Rows from block 3 of a small image classifier, named by matrix and row number. Rows with one number within an expert belong to one neuron, the router's apart. Each number is 128 + 32 x the weight over its row's rms, rounded and kept within 0 to 255. All counts start at 0. Numbers have three digits each. After the name is the row's rms in percent of the matrix's.
After each expert's rows are labels from the 100 images, of 14976, where the router gives the expert most weight on average: "responds to" is what is common among them. Only what is clearly more common there than usual is listed. The data: histories of elementary cellular automata, time running down. In brackets: how many of the 100.
# router: router (model.blocks.3.mlp.router.weight, 8x384, trained with AdamW), inputs 0-76
# up: expert up (model.blocks.3.mlp.up, 8x192x384), inputs 0-76
# down: expert down (model.blocks.3.mlp.down, 8x384x192, transposed), outputs 0-76

# expert 0
router.0 100:066108121189164101137151131133099119128085068097140202108142116105057143061098128136110086130175137124094125062188083164157150082107157102119120123109122164128169092137081089110151103090125117119072132131141145151044185111107113121
up.0 106:111122048066155170134105167140154109144102129144163098108112111146120087098171155043090142136165139140198142116113189059101099100159124167153170167170096142021146111084136102116155116060112116101151183072115200149109116183124118148
down.0 105:148137144109110184142137150110157105108089093156153121153096089137092120176078170084128123182120080110090100133085151122141073076165129124147135145089162141092151104117094112137144075054125182098184121178064180199149134134101173149
up.1 086:131132103149129141178083098113143220109139168192116136172174119113097206123158098095085073167093113156098138134095168161163161180160078089173155065100108135173136129117109111144121054094118090121099100173148199106117143111116130097
down.1 080:165102143123138119100135128131101105111137158154134117095139108129064122130133105153129204157138093132165062163169142043111127094172129080122114073176127129121207068121171192122169174163110054108063126110133089145136118156179110144
up.2 100:115120132169103126170149117129118083158155094082162110086165193146159159110197136144097137128118172136110119137104058161111110143122108158086080122160146071088159115161131116151118143128081138100149082114138169145141137155160123133
down.2 086:159174173183170129067128152161169132110109130138124114157126094135111079105111132139134098157133149127200192114121144098101145127110132129144086118120151138158084076111128098135170123149049119134140154143094144138129120174122148130
up.3 099:092104133166109141107190097084133101145125202160148131174095149079104120094140113084168167126102132139121176047121107112132158134158136059190136123137139099131089143171121113088160155142089136163134063142113137135134113121116156115
down.3 101:095119126148077100131176149117168113101135107109193140130129162124126131136161136103085106158180082149153082133115150157113160125097123130163149126086120142082067133172074164061124087162150180108051113088163130128126125190053106110
up.4 081:150128178133156105103105071166143101157174077086164118122133159115103043103087175149145064077093154107107183125111067116140093097128063120085063142155112114179109102091134127180144178117142156152142135158120102119112095146156118104
down.4 080:145159100132120145129132180130104140130099127067179112160166150126120143159194140080133150129094170143164122104064136143077142092172158185123098140100146133106145123168181157104111204109135084135020091084177196139167117163145105133
up.5 108:078171135088176133116177120091113125119112129148105141177091166134155151099191147104110123117104118147075101107118195040110162080096157085115093106193073123172133159155172145058163152141122175109141106040111096138110157166186129104
down.5 104:140157167172119093089143148115163091146141177162175106090083092149097125118128102103089127141114144084112139118129131097190141089156053110168151123124190114070076145117113120137118139125168131156005155099044151100191125180104101117
up.6 105:202135114150091162140110140174121149188141093112176114145116118146122198070164109119150124108172185103112143201171109097126128144090176067120050160088074172104145101131088102164108152154148129118123105127146112124172131199110152098
down.6 112:112156088201110093122175157133115118169190078103129107065083118099178131208092152083166116158161141153072118095051138075173181164130101156164137116099084096175078107146113109073122157125125129115164158155157090107111117123075100123
up.7 077:098181096131170100106170089109142145129196138122103112107129119152132110155169109138161112100127108118136121127161110080097088170092080131102114123155122163101136105144094195162134148162120106111073167146150104190155074158101152091
down.7 081:064135086134173149081100147077132101108169122157131108126071055128124102156142113160154159121119048160119132075115176163115137119160106149075136165087161095108094094128146187122125095137169136115095106093159102162127158144115130065
up.8 096:140106100098219171094179131128200093089121144110127106120152148082146196120125141106082116123153126141185107164141118157135076185155090120120151132121189140115058188115068162120088147140162097065059139178129152131180150113141110162
down.8 101:097128183142172111152098159143087120163131103105059124042108109102118099109193122170124099127093132131134095123148154055121163124134171106174211136177163123145117115120148118125109052120109111187153124128091150116127163050152145133
responds to: sparse start (95)

# expert 3
router.3 085:149178053087143151160194125114130098083093126087069091134131128145152177215148160124110160133151104150135105150121162143095124127124102161134145124126059115075069198127130091091138138068200126105100140148153111128123127159148123099
up.0 085:149073097153076165124135162109149187105090138152110150090053117156124170116086063113166094133135135154075082127167202143074171120149172142090133134184135101142108157160106113141107106110108103107119114097182149171096167069103184097
down.0 088:083131096114113152162141169148082088076187143086135130113105107179104100112067161147069064114151114160123116123129111182088161189103152119132166137157131159155128143181171112128136124167099180135085134075155142103169129108094115071
up.1 107:126155090062097114133089100149142111086134093110115090138122147090135104150116176126155134127081201152090152168097152133185101107082101142130119139098205190175146111124148091146107158139243147129098143120099140118148181117158145146
down.1 099:100090109189178151142088082155112141093150131131117176146073106097165127141165130082132169086147174143114145139150175152108120169131105144143130127057121116107151151111156092150233150081103172165132122121163121110132093173119132155
up.2 110:097148175105187122066175162088180143201174127096170186144118150056131082155138103143142082107151107116154127097042149152196138157184114138146132115089080169117089176105117206144168109158108126136134146140068115161157139193079077065
down.2 106:151143174163141134183168172114096137155162143095131054174088135118106116163121097125084136167077091090095123148096121145140105094139174112078161200177091077115159124112123092114218120167095153116092090105149105116167114144088089179
up.3 093:179087102149099115110091150140162106121150114161123122162104119163182111103123115168096130086094159111181179121113151117109065109137147104175125111119106139114060084163077051105145188106181125159095131149123137147133124103151074157
down.3 089:143140109071114101077086104132137186059144118155129167136161079104150089183175131038175128098118142152175134142133157126116192113105117143097098144123108057151170083146114127183118062069082147090072150076128102139136102189097154113
up.4 117:142125181184122075117107138080217123168155096135140127116128185098114140177151133106140110110088136155117125118122145195111143151127070155126102147152099123100101162183111147175198177141160128153111128143085168202119117117163120140
down.4 116:153104166102100147159183157103117165125116114154141156121190096159094127183062098057130046083100146099093091151119121144131116124100155135113147125163163133124109124116123155139149155135106129086095134193164107146095162158072110188
up.5 102:103106109110131146095139073077130092085148122096086129178116096095105117106132125177149128108121139196096118138170132186144110116169184145066156100158107160098096100138155060151193155092104107151157104176173116161089176108146149181
down.5 108:143052150114137148186206122166156152162163098130103145164129166153120095152113155095094123122136140108136189126178185143147188141104134097132202140099135127149097094122115057161123117120131116160135110095043168097170100150102138118
up.6 117:139201124068138139094107085042097167121174120063146111128113127150127091161078115109194165071158103134145117088102141183106134141163101170174120146140129060127136141169152170105175154153041126141184101121148095138121155155118110146
down.6 107:150160114125135132065122144079141126181126106109074168151149132087087140125118122157152113161106111124072094152181156181112071125159138183083101138068157122110112168089125085016161092142160183085163091126104155149171148108107112153
up.7 108:047167050104239142117127201134062143148102126129130110112139146113147133152072086075130106104134118145153117166125133096142073137165121065164096188141119100160091160097121074114157123155161099144106206129165182124100114157075066126
down.7 106:187219163095108098129102090114082068137125158127159132123115116072079159088117111182091111150103159138158099194149143097144117128166126107115124165101110107138132105150139166092129134131145085139144110164082152092130113163136073094
up.8 086:087135140134090146160149171115076170093149142105147133152113128166116140090152167131151109158150115156060103114099149112128134110078157091107071176095106142175115130112130185070160108169120108096080179135138115035113151157128139157
down.8 088:090070137152099138149116119118097100093122082162107118167142136176167055161132088116128117165168106060068110119148111122114197108128100148125107137133098094138144152038139154110126082138001107144100142147143127101050132104082147158
responds to: 000 turns on (100)

# expert 4
router.4 101:198100115099109105157077107122153129059132101118098135162133153183177114109092089144095172101131182092179153062079179125058080100165108133185127135098136130126115135097123116086097198095128145136124140141149166106207133126164082118
up.0 119:081098143129156081121153172157148134105137131086057115122124117104093083096122107151168155142105118113154157060140166061155163148107150134115139171158156128177167139105148144137107118074164115220140179151091133117107105149091167092
down.0 109:139173074081062163119123175079141122121105160165156128139091107109128236140111104162134113134128137137072130125181125132083185134142162154161035141188184125121141084135142143152061162088139146143185111193152133127126128175116158064
up.1 089:138156132097161141126082091182153105142145140119133099102092080188181158137143092119102138092185070079154120090146143129141109182172124094152148127185096105072133133091087093151096085083140157132099145116180131124164129169200119096
down.1 096:135095134137110071144148130022091073100126151113093158218131121101138154114143170053143157157135149150110127102138133113150101075110110141135087110119136105139113086191114081125131091111093084117111109112144083131127124090119099095
up.2 092:087189187113125116155113178176116170078099156112135152113112154139114134128131066115110131086117147123140123144173146127128130180099057111134178116208183076110143143113084090134057088179118102114099109126147140104153126100112098085
down.2 093:142143089101126104101127181124164085079127126161133148174112156104128077102101133126067088152173129140135124112087111159124152073054177145135159189072061110142078047057178114101107200164088172103119174107145096103116081164063126129
up.3 097:173122122181107129078091112081084112150131141090118148151106131165144083149168148104160155164145194185199174116125135144114165120114097161124170111168102148076147162164091080108108149140189154143113133119153121190173087154110106198
down.3 089:150100129090190147193060138085111124109108102118188188122117121126159081088101124094163086175129117094151138116145136122124064204196123160120188162096081121088120144108140137119106127119151161156147088109135074122135151135168204121
up.4 101:101134114114138108149167148116126167113115123137150104115142112125146136111059094145107116127104073146142124118154074145099124089080117183188116112058106162159109148131135104176204127123075119104114119123169112182162093152121165136
down.4 101:147086112098049136101126114081105062130183211189155117136151097083115152138153185120139168156130170159124119168145103184150100117125098103109101138100107150129089135098117099090074130140058096146132127103076102142134172169109150107
up.5 097:126109144148163125117103109101090132155074149100175132123141192138146085127137094133091196110142129136076179160101111106104113135074149137132107118074109156106181166151072122131132101090169103114161176085201122172125129099176129160
down.5 099:083144125149168146115167084111168152116132143171131140107087109093110104088123105161157144134122101114217119137104099155132121093114182236183167120080151089145123144112163076149137169223141162146117095128072077132138130133119141145
up.6 111:121177123112075136102137161146161145184111126174099106124107105158092102124151081127142124139101104156155115123239111102125113096123088081168138122159130107182135137064150132054092130130115108083072133093141132100157132120105149099
down.6 114:099106159071122110150109130095103123109096150091125130160146141099094127137128167094080108133095199152144152171107143109156130140113144107129140102127146152134138098081043107134142126098127113167140101128130122140164084124092164123
up.7 084:165130183173077126087116132110098107183140126224123104159156130146152112178136108147065102121111061098181161158148116152123097123109101106145146154163129117120139126082102089164150154139091137060117145157087117184130093134127103129
down.7 090:103088096171144160100165199125105119089095108157175128141126187145104128157192171089155145134125137120079083078123134107108117136123104131133085071100117096120107144120125127117008154090147132164114151117104159178130102159108168119
up.8 108:158147120143099133135143129180135095119116108161143115117162133131135088184163166117144123143155158103086129097125078121180159190153180114125095125187135137134121143167136126133149138160160149134154129145170122184127158155111178148
down.8 098:155163085120171122132117137085069098183178143113120121147122140133088132145133132119125140106115087135119105173156129187098144132152138140117108123179082130098140125178075119152148097079110082187126112166155069068138180112169086146
responds to: 111 turns on (100); 011 turns on (100); 001 turns on (79); dense start (75)

# expert 1
router.1 106:104108047112186083153107141225130125085133114105093132052105151124066109072130132105156141125065131096101178085081167074089153120171087160118169161083177078147125137166127095132098183078173128058111075082126077131094150075126103161
up.0 082:194117185134161119139114124087136167133100184145137119136118070121139084091134186174124116119138136098104115107122129112114078123067145122170074128142106124142092103059079126161124140129109132156106104102121118063109128129121142147
down.0 079:110123157134109075132107115200187168148141121134141077149079159106151187136131109110147107131161106134103175096138106110130091189120194103065130074117076164069138125135156137055220135136121090085104110138131169117133053140089130060
up.1 112:146159143084162120153194141162174117192135083126124147094134065146132098130048136095115123182060093167120138129150075144147145153137100133148156152178095112214142108128099123127100072078126188124152117168087122083157170102149111038
down.1 105:102076061121112085171127100077089143148130141130068115137089174149096105128156197153160095133128103124094151140099120115141176149132111130137122115173116106145136116112126176098132158092171092092117148102145167099127116161116156119
up.2 113:188090109156182159138115104133135126064133145182135187073183095157114073096081080087121168192131091132094127047121097131124180049187067115089137151079097122154191109091085102105128167123173113216072131087167096112165151121140119103
down.2 111:129104168102133110154132158171132218179077126086111168171069122156099131106067181177158137124168151113089083107166121173114081126107097083156116113123128155057132223135166138142141089155085108076168081164136125100073153146138167145
up.3 097:106131073091177128096098086107142128123173103160122119150195086158091161091178122168092090101113062121119103123141184117147107167194110069130125167134097151149118125173133185156175060136143094126062148164143152146129118104138110121
down.3 096:152184122167135168134153154111078142139123123113070166138114121124143102159120156161148159109124161164177152122096130089142148161104106113151127158170112121187160114090124130155096197157156144098160140135082122107104081139110172111
up.4 115:056071168146083161182100166222147116091145132173125113171116148140096139129158149113096144105161139112174126150125105107154061142111126127081120143150096123211092097154130096154152155112128132159130169117109090169077087167155089109
down.4 108:128123160219130111080130136117144119145138151127164101144139103098141105163130095060112133158166168113168141139096118111109127125148218129118198172179123092117129126064182160173124157156128117109151136113100123118145122107082153075
up.5 099:140140157132110119116137068144138097151093126055102134085193126112108146141091086174074077153130097131164135051128107161121120126106085160121086110142130170122175093185152124132146180125149117116105141096077145089099158063062184130
down.5 091:156118096078106162130167135147145116138118120157170113090160073106113124164195150077092150169133129112169094198179134119116108168141109114117099077114155160102148158081147131117165093118103140101134120143126127173139067184155144161
up.6 085:088128139079086232127162039123124163148125129114102127091090051158127072136140133088154144167124153154146131145136148174169136117091162135139122108125091120091198076180158114120158143140100100171120154158161144097192157094165096109
down.6 092:113165161082088127145151102129102148097120140130191129138128138149100118116043124094131128117130096131184123151095165114131138148181089113107115119092089134131108176127094148094178113135107114133133223108109140117125086184149140160
up.7 125:083099062108121132101097159096107185141145103129110125163111178180120180041208180161147128089084156136122112146166111088087110160130123107122106046141159131108105085126157115137120117110110122104198121140139161134112144145111134122
down.7 128:123109150123115052145089148123217137131126194126110122183103091124100066111143097115092048087154147154139096103050104151065148104074115113174096094132118168140078116138132102150154137143115093084080162095131152148101159148151098125
up.8 087:118167114142104073162059115149071120133076129162127103142159118176123151130143148098142133187102159104116133153101095074122152175111146132103149097178096141077133112096134156088118178124146161142119157123153059139185098122109096162
down.8 095:151120118175134193181083080160086098098090176059158105147127200082109109100152123119158109083138113135107177192124077089069084121144126103124118128138144138103124144103197151146126115125162081149069116161108075126166109113121104078
responds to: 001 turns on (100)

# expert 7
router.7 112:133095169143100143089142139098140149162138181177169102098122077102148118133140094150150100157121070098144112178143097157158128180104144127108071096154079150147107090099125176105152108189101158149131171130089163097100104109098151081
up.0 090:191109115149162085110093104153159188111084147136138128120179089153106116046117127170107109145101087060098139128090125124126166120169104145108087095140181131124132099129102102118129131111136106127131081126066091139097092105132131148
down.0 090:130138182109100129171120101126170114119048153106173089155078094077145125116125123151149111147144149127133114124118089181079151113115171072136178176133151133128130071175174076151108177172141109125112176104066110114131097106140108186
up.1 113:102107157129154073122138138082105176185110132149114121106111144061115149110172097152158117152164103104198051150056092168161120085101122144093064139108094132100148148076132181090145108120103173117160190119112176140151164178123133115
down.1 105:133174155117055177105147198142107094129161134103089136100097172119099150120114179163181064162122167157153140091131102141117093073134096199080149129136102166143150136133163136120130125063150136186113157148181116117159177133153087159
up.2 109:179143134111114129163187142224157093120156164127094089196107205147164146103121076114131094127119096148155138082134098145097104118155165099110094151114131169137096127094119149100129135159062075139062126108114122146129178150106114122
down.2 108:096135107171106110134143071141163108123098157175118083133109105158124144122091138160175096133160168154167155121104099182176115089137087132163157144169125124053128158129157082140113095140136083117110141144091123137154123137151111175
up.3 095:176103179140129173154121118149124147138183141097156123180146123146166085110147135086113061099162131112115133139175167150115117109187130144106070151203114133108120130099148150070097122172130174144153055159162148139113172191088098196
down.3 095:194120119107150134139095178081196103132172136238081142120139074111096111133152099192133144147099118152078147066074098175145139187087150188175175135140176113164105124111169098144104169200138119114129155131103113150157139120123101097
up.4 086:097046111139113056106112123135154128044161124149136168119065120132071177150225092168174110149140108112171155123209081110090077154109143193150124134103200117138090148129143096154117067148159122141120107159087094120146179087128141193
down.4 082:080106106122120119067101179094107077155073132150150146112148131107157114122146159145148124149126182081147054115065076165179151114143149102190087126111132141134079134149146146142159097099169104094142122139126184157079112168125126137
up.5 098:095175109089173145141118139121066177168173092112124164089136168085099130193183136118138117111163086122104169122088133094103098140159205148187123130086093070076123118138152079174091142082167091085153181130164116161173135180119130104
down.5 098:129166118131087123101134140159170095143100114168116160100118107093135107133167169123039151127129152111161088099126165133129213175094073135135130154101171128146096087081111132142122147096110121136113154125191115109102111194150085065
up.6 094:102117156093127216165139082117092105128134092119141084097134098151130085153161132105075119110122157133108105135099137133164108133175067160109162127109164164113183159114118123131130113125135155154182071166111089179095123155159102143
down.6 088:071066167141145159128123125125141153136130154086137141078138190113146136211130131083145132126095081165096113116190153115076117108198099102133140104099150115140140115058186129108068087150142120115109132122124145134170167107080133140
up.7 109:150096091092149143128121161063150214193142183093118086112083177093149119142159142139120136202138178154190098127138116097174085100128115096117141127119171134109120137160177127175055187145097110063140086080167154151147146090117186113
down.7 110:087131110114153137157074154141136143119149145069080099124112065093171144080121154139123085144131082148164065144183131119174122083067114098086121124101105105115125078116112197162111076170150153064103126118147169148154158135143093095
up.8 102:099122129093152111160133104143090133108141093141115131088216078181089145093120150148163131076135105074131182145125161179110161150163147121207127110133154121138130131152092102132191141147093120188161124061137085097086068121157158082
down.8 099:086125101116122157178135074092169167162158159105205178130146099144115110187140084164126119100164094087083136165145129140121156139087103175055110163133098074123160107126159147113081078122182116149150139119064119112126142170171071158
responds to: 111 turns on (100); 110 turns on (100); dense start (79); 100 turns on (78)

# expert 2
router.2 100:152150151202121153136126131113127157118160116159118110118173096165118113140081129103083141184186144113138060153108150122163106105103120076101109139083149189182131148106124108119132123101141118145066156163142126183146114146167114123
up.0 112:146106140100143079139125160112109080063117159187099126114102143181144093141142082133128123121085140175179136087174137115112169141133148106130102069140132140076147083079216119120174125189217166135174081112077175104180117106133133187
down.0 107:096141176152171052129128132044110147092135106142147155154121145178167126120083107051141105148145118038169114140112100178143177111127140131087148090166080140114124152106113177086108179219095142146182135130111161161119125095133148095
up.1 107:202180149140161157139118146069085110124118129109122077126091136075124114167069109092156108105136180099120096167073130153105126166139113093133141184128195104119148109124117089130163157128127082117114138148157123151133159068174147097
down.1 100:179089114120083101124143114107196108068137134175159184129102112172137112080140111197182151176147122082137126114184126096166147129076107124136107162104184202108139126115154124138145159124143159153173108112135093135110148183168097144
up.2 113:069193073160181134114136099134102149087156131115098130052124110143093093082139170137108084138115176142069214104163122071170097116199113156109145146087160143092126122138130115121064138093117149171121147084153116189174162126126110123
down.2 111:073131168122129116164088122134083131112096107154074156146180144129152181170058104083117129135179119173101113113041170145153078123129167143110129099130112151157144089114131084102070097125104154144092093142112141184089184137131168114
up.3 126:142120156065111108090146105115123112153092093115115161138198086137123132124146120106132130138103100159164164193131094155150128139135143070136159190152183126107160099165116072199086099181143084118201096189110080151167173122162126188
down.3 125:163091117142165102166172084056157131141103139161120136085103069197158149143094147131117169150083173068119124154126188160140122149090095133150118119073202095144097126075142074126087163191115118094179183123106145186101110151166160078
up.4 087:088115100116117106099151136182139108081122099131116112102133119066128181154119096153106147107097099100130138123086072125087127111140093157177144062136077117106124135151110146117145143107109189205186123116128124159128087146121168164
down.4 092:124121139131130157121173161148093105145079141099127145119143152132113110169148203139145166147140135124136186101167152123124102135182140115113149107077148151086203096154095138113134161158074056138097134057115177132154136113119102133
up.5 099:136108120113198136076149142146144126165093105065151128136159178128124143094159149106114108139110118156137160145168092138140072123143113138113136083115119055126164111167107050161228115129061095182117127104081137116138162140149111182
down.5 104:163180121164161110084059046106133159159150180116163151127144149139135176119178119167124133178134140160110128157109148156100103093136088072126128150100100121066091182106162193108119146119125127138127093159133180128116054091153077103
up.6 079:103086089071097145136088100128161124151129161162087129061083101200083096114164109145085101119119070126150147120116155171137100137146105120156139142104072141128153127040118127112134139153124164128106128138131198174104068152134110111
down.6 073:090144093189177146097170137109101147109149229154174146142151140104135063081097079147154121200099160079173101131115121123147166143126146121113133132159097151099125114165102190114138162175174126115141097139140151079139095157084071135
up.7 103:163124060174163162106131133072067171185093062110149086140179059184176114173175110155119171125125137125121133195121126170157134108111097165096122143169147067053095091174106014152111156168143121103173151119163080074143097143155133164
down.7 106:158128099157205136090112146141109087122121158155147103091152150121077128139176072163200166138099117079120110136153121128173145121113106158186139114110139102114163152096154095068105142140130134139158138096103115109119066141168128102
up.8 127:105130107096210138101148136149081066112169128134102129087144140093176140156108145097095126129090128119081134106118129084088108145163139086136130116137130091104104129153174080169137129092134105107085120180144095094133090176171144063
down.8 107:144129073027172123095112120141129119130108176177106126076109114129118139172166148108136121140103156144123168129104166179069080063141109187184128064106158092117082100181155064129147123088120149114182158075084117072090140115129153085
responds to: 111 turns on (100); 110 turns on (100); 011 turns on (100); dense start (97)

# expert 6
router.6 101:124174105102222139103113137114099137123176155156178108141128135112142202142170115140180118124147119148135174169161128136087142144123147148137179126136184073045153133175105105169115171112119149179173056103161098157191098127089123128
up.0 093:100107133170084146138125128190085162149100134101115129110158171087155187143136128166086134103135160126130147138132165174145109177146103063125072096130161175183156120089091151115125168157110128127153112128133099119093201120122117163
down.0 087:131061156111139130123121139146125151155119164080114114134158060105085135117077176150157127112118089116112162104182122149128112120129112166164137166045134116062136155149131069096115146127152168094103128124095053148175097103105111145
up.1 113:149140084066159156137148130144173099147153132127103118089103199053137094180079173147075136133153115120101183140127144144147149136132132127136144126187101128172100170094060145120145122127134114175176083131098155113122159134119173140
down.1 109:167143121163123147138132168069145154095111110150125134122081118149138116174153118138140139128110097129134138111162111103067138091137119086128130124227087112172082140112118114082140136049138159161104125130156139106124112139122087143
up.2 079:063166158097115132223107169143066098121137132122146115130159117131141052170108158085068156168122107134092155152082151135104155136159127140102150144091081120208131151076094140144166127125084143105165062154184166155133127161105150139
down.2 086:090122171099117151130128088092144175173137073212131117194161069147085111057100099106091134103159101157100199229124163061115167079140122049122112123084161061129100106105087087139113081171101099138136159133155079146144117122099106092
up.3 101:111160165136092133093167140156122159091119094102102142103181165126095130141134088132132183129141060148174114144166161068155149140132131147174193159109136164121154118133129180051186170079091064181134144136126142130109131072161094153
down.3 107:143131117122187163169164090173148165174125110079108123107115167105099111093116145110069097102066164141087128176108084119108127128100147148118128116161121181114120113186175115143142152137131107113146150095166126111117116157080183176
up.4 111:181113118160146191118102124107155165146116090157121169132171086168143107142099177156145092114041149104087109156158129110107103114113125039138120137131152127165154134136116062162075214089100140151234096180107075089125159092117124128
down.4 112:181106152107138098105111192082111091136094116132117132172136188131074110181162144173194213125101130110143139159129169121134168074180138136129100101149086106173103212071151133156105129124119134114138155106144125125135150173131119129
up.5 089:128120102177117118144115137109090104082130139184146148105096162136089100120136127123109133159086113085120133161194141147157117154136133093134114167160119101102073163121135161091103144169107139130149140127156136117145169168122134180
down.5 089:168100160054140107157128176147124105178107082110246166120150082086164115152088130171097142244087131096144160115124201115158077138110155156133143150140142128208117131132132137104158115124161146176139141112117149107112162131111087119
up.6 107:110161109145154129117100176160105116165151147112162139154112148185135135090080163127139110165156142111138169173103119123163147100110127128082106112128103163108081164117118152111102136149141108141197149094078122126143129103159143132
down.6 101:094151154124129104090122163104083089063207157105190143136117119089104112133107114080127144116098151119100159192131121116159122071146094141122106178095133158131099110146150110138157125093110100052087137147168130124143167120078145099
up.7 114:060156108134153110206079155152147099148170076153053106121085073063160088114094208080149159123103140110113127086107188068104130146087084104110152136113164098163147158137146133105032122160063156097069149117154080098135173182136157089
down.7 112:125153125094156076132211165119141152081126146124140154073131120188167087154130049112100150135154113118134172128072133118143134096157142159190116134098122080174081082052106104036105087094109152075112142143078118136121134125128081085
up.8 102:139098136218130115143107123103093125147110117156103146112126129162142082123146098132147198133130102105172171115115093095144108120133109122094138109124102114102165164155146142038135158171177163169120118123132094126192196141151096079
down.8 093:154130167162129111150158130151092101102146166116131137125076148102152125084109087183108141166110095148088136130162192097183103118165123153183143125149161110098114127130183144127167150147094163125112150140145144146176142140190150185
responds to: 000 turns on (100); 100 turns on (88); 001 turns on (83); large cells (68)

# expert 5
router.5 092:094124149104089132138111144090179120181117127121139110139137137085083113109135160126145075056080117154075162153093094137174142137150183152161133137170106151112128092141163157138172134161089106141166137073109163143063171127103199171
up.0 100:108171092120166180128114095097099103131110095117140169127166129062097136119084115138152115134187103145176125199138097162125127127097069118149093167192189128173154114094158140157120136232123190059158065123094141118069104159144139171
down.0 098:136147083134162121147141121087143089129048162173176136185136098120183132090096126097118107114109109122147130072202162186128130063166123107139135180094074178109188101122076112127148113094128143156109136147137131104089166157092099116
up.1 102:139151098098013076156090131144206130072102093127128104136137092145181121171112145108116169149157102135154148122172088141134139164079139147102112130127083119178121079125133131130179133176102086121078162084145116141129114133158152146
down.1 104:178137144108108111163143089090167145145130117149080128124131143133102077175175160144148106165148179182048155137131123130146179118128151114099108057092138096174143172139101164118089158122154129134116170161164194064170142135086161068
up.2 092:125126142105169128080128127117140115116156142115096158126130141120072208146144093155136116113130178172085152159194130149168062113114098128134147087157098058105119147174166107141092160089141125118078130122107111146091101126176130115
down.2 097:159101152092086141099104158159122154200084032154133131088118207084139113158143151078165112167120107084142164129102101080120166097163166107122132139151164099148182111094172118054149122123107148087177140083131100162157109115088119104
up.3 106:159136094111208099159100097118104102103112120144165148167077133096138164125134117176114121088101124152099148120117154080093108153097095144077128168145110146143159149119117091101185079171089105113145163137145061115078115129100139214
down.3 102:132184070153131136133147108117179123140123111158121102147116137147123125130159104117151206115113139116191094084145139148150135040154126138141110123129144085051160180141056045114087127033140155129127113149141135111117156082176130106
up.4 077:155091155128158128134131088115142127141143170138098095156144102115112163133197167139100132118102158125103104140118170132165157141068132186152141134111122140089130094115134116135116113129150164093120141122179140105165182116138117096
down.4 080:103181109129097149193186150129146123138087107100112131074119148066094116111096120113150141131101059138153107157128160080103105094142153145129164163150137135152111155152129073068107161114122217135150126033177121131136141166099097141
up.5 103:153112146104092127109079073104112192198129151109085151056098116188126107147109157127049132081132149090071128090113150168111127092110158134117155129093110168116153162116121112149112094154096147131122135126144133163146147134139108057
down.5 098:101119145062136157141197132154170112146182118125156132133166100129156083191184147118145121084186107166183107180168087144132125137132112141063122074120173049108143130089136128109166123103082143158132171068090157164119155168121148141
up.6 101:117088132130110119135170175058119135113132127131109136102055120119143103149146178096212151122177124183136125112128132106159113150120163166105100112129111137103137116132161183116129189094138150108167144099068077159100168147129128089
down.6 102:131169135100141145186134154123122115138051109119137132168150126095116120076114154140078176127169137143109162114132142136078105077201136129135135103130067163159103100108187131087156158124074142105117166192128134135103082114099122108
up.7 082:066146116052095122088090123101121109107125109106089150148091153135148138126138111092091123108137128096133110136094155131119036156113080132069118111184140158170142174185173134119090182160143156092122137157149147118099107130111159117
down.7 088:138137165131146106157128161138119158155072152124121133172072160151126118081110179100138138128129159088121087097162119138179089108102110156135147126087125153160144137119148165086098118065136146166157084162133156081129148145201090145
up.8 098:057083134124123160144115142060110124163107161092142149121144132080101156179122147111099109074107153097116104143085132109087144110148144156129119123114107215147139182061153139032140090129090210080129081103138126114122172134099146122
down.8 101:180174105076126138140188062140164180139185148128158164123144134127183096114130131065160173113139087127130142147161153128098114142102101106090140120146124111115125071170095114141156073133117147188177130162056172177160124165159153114
responds to: 100 turns on (98)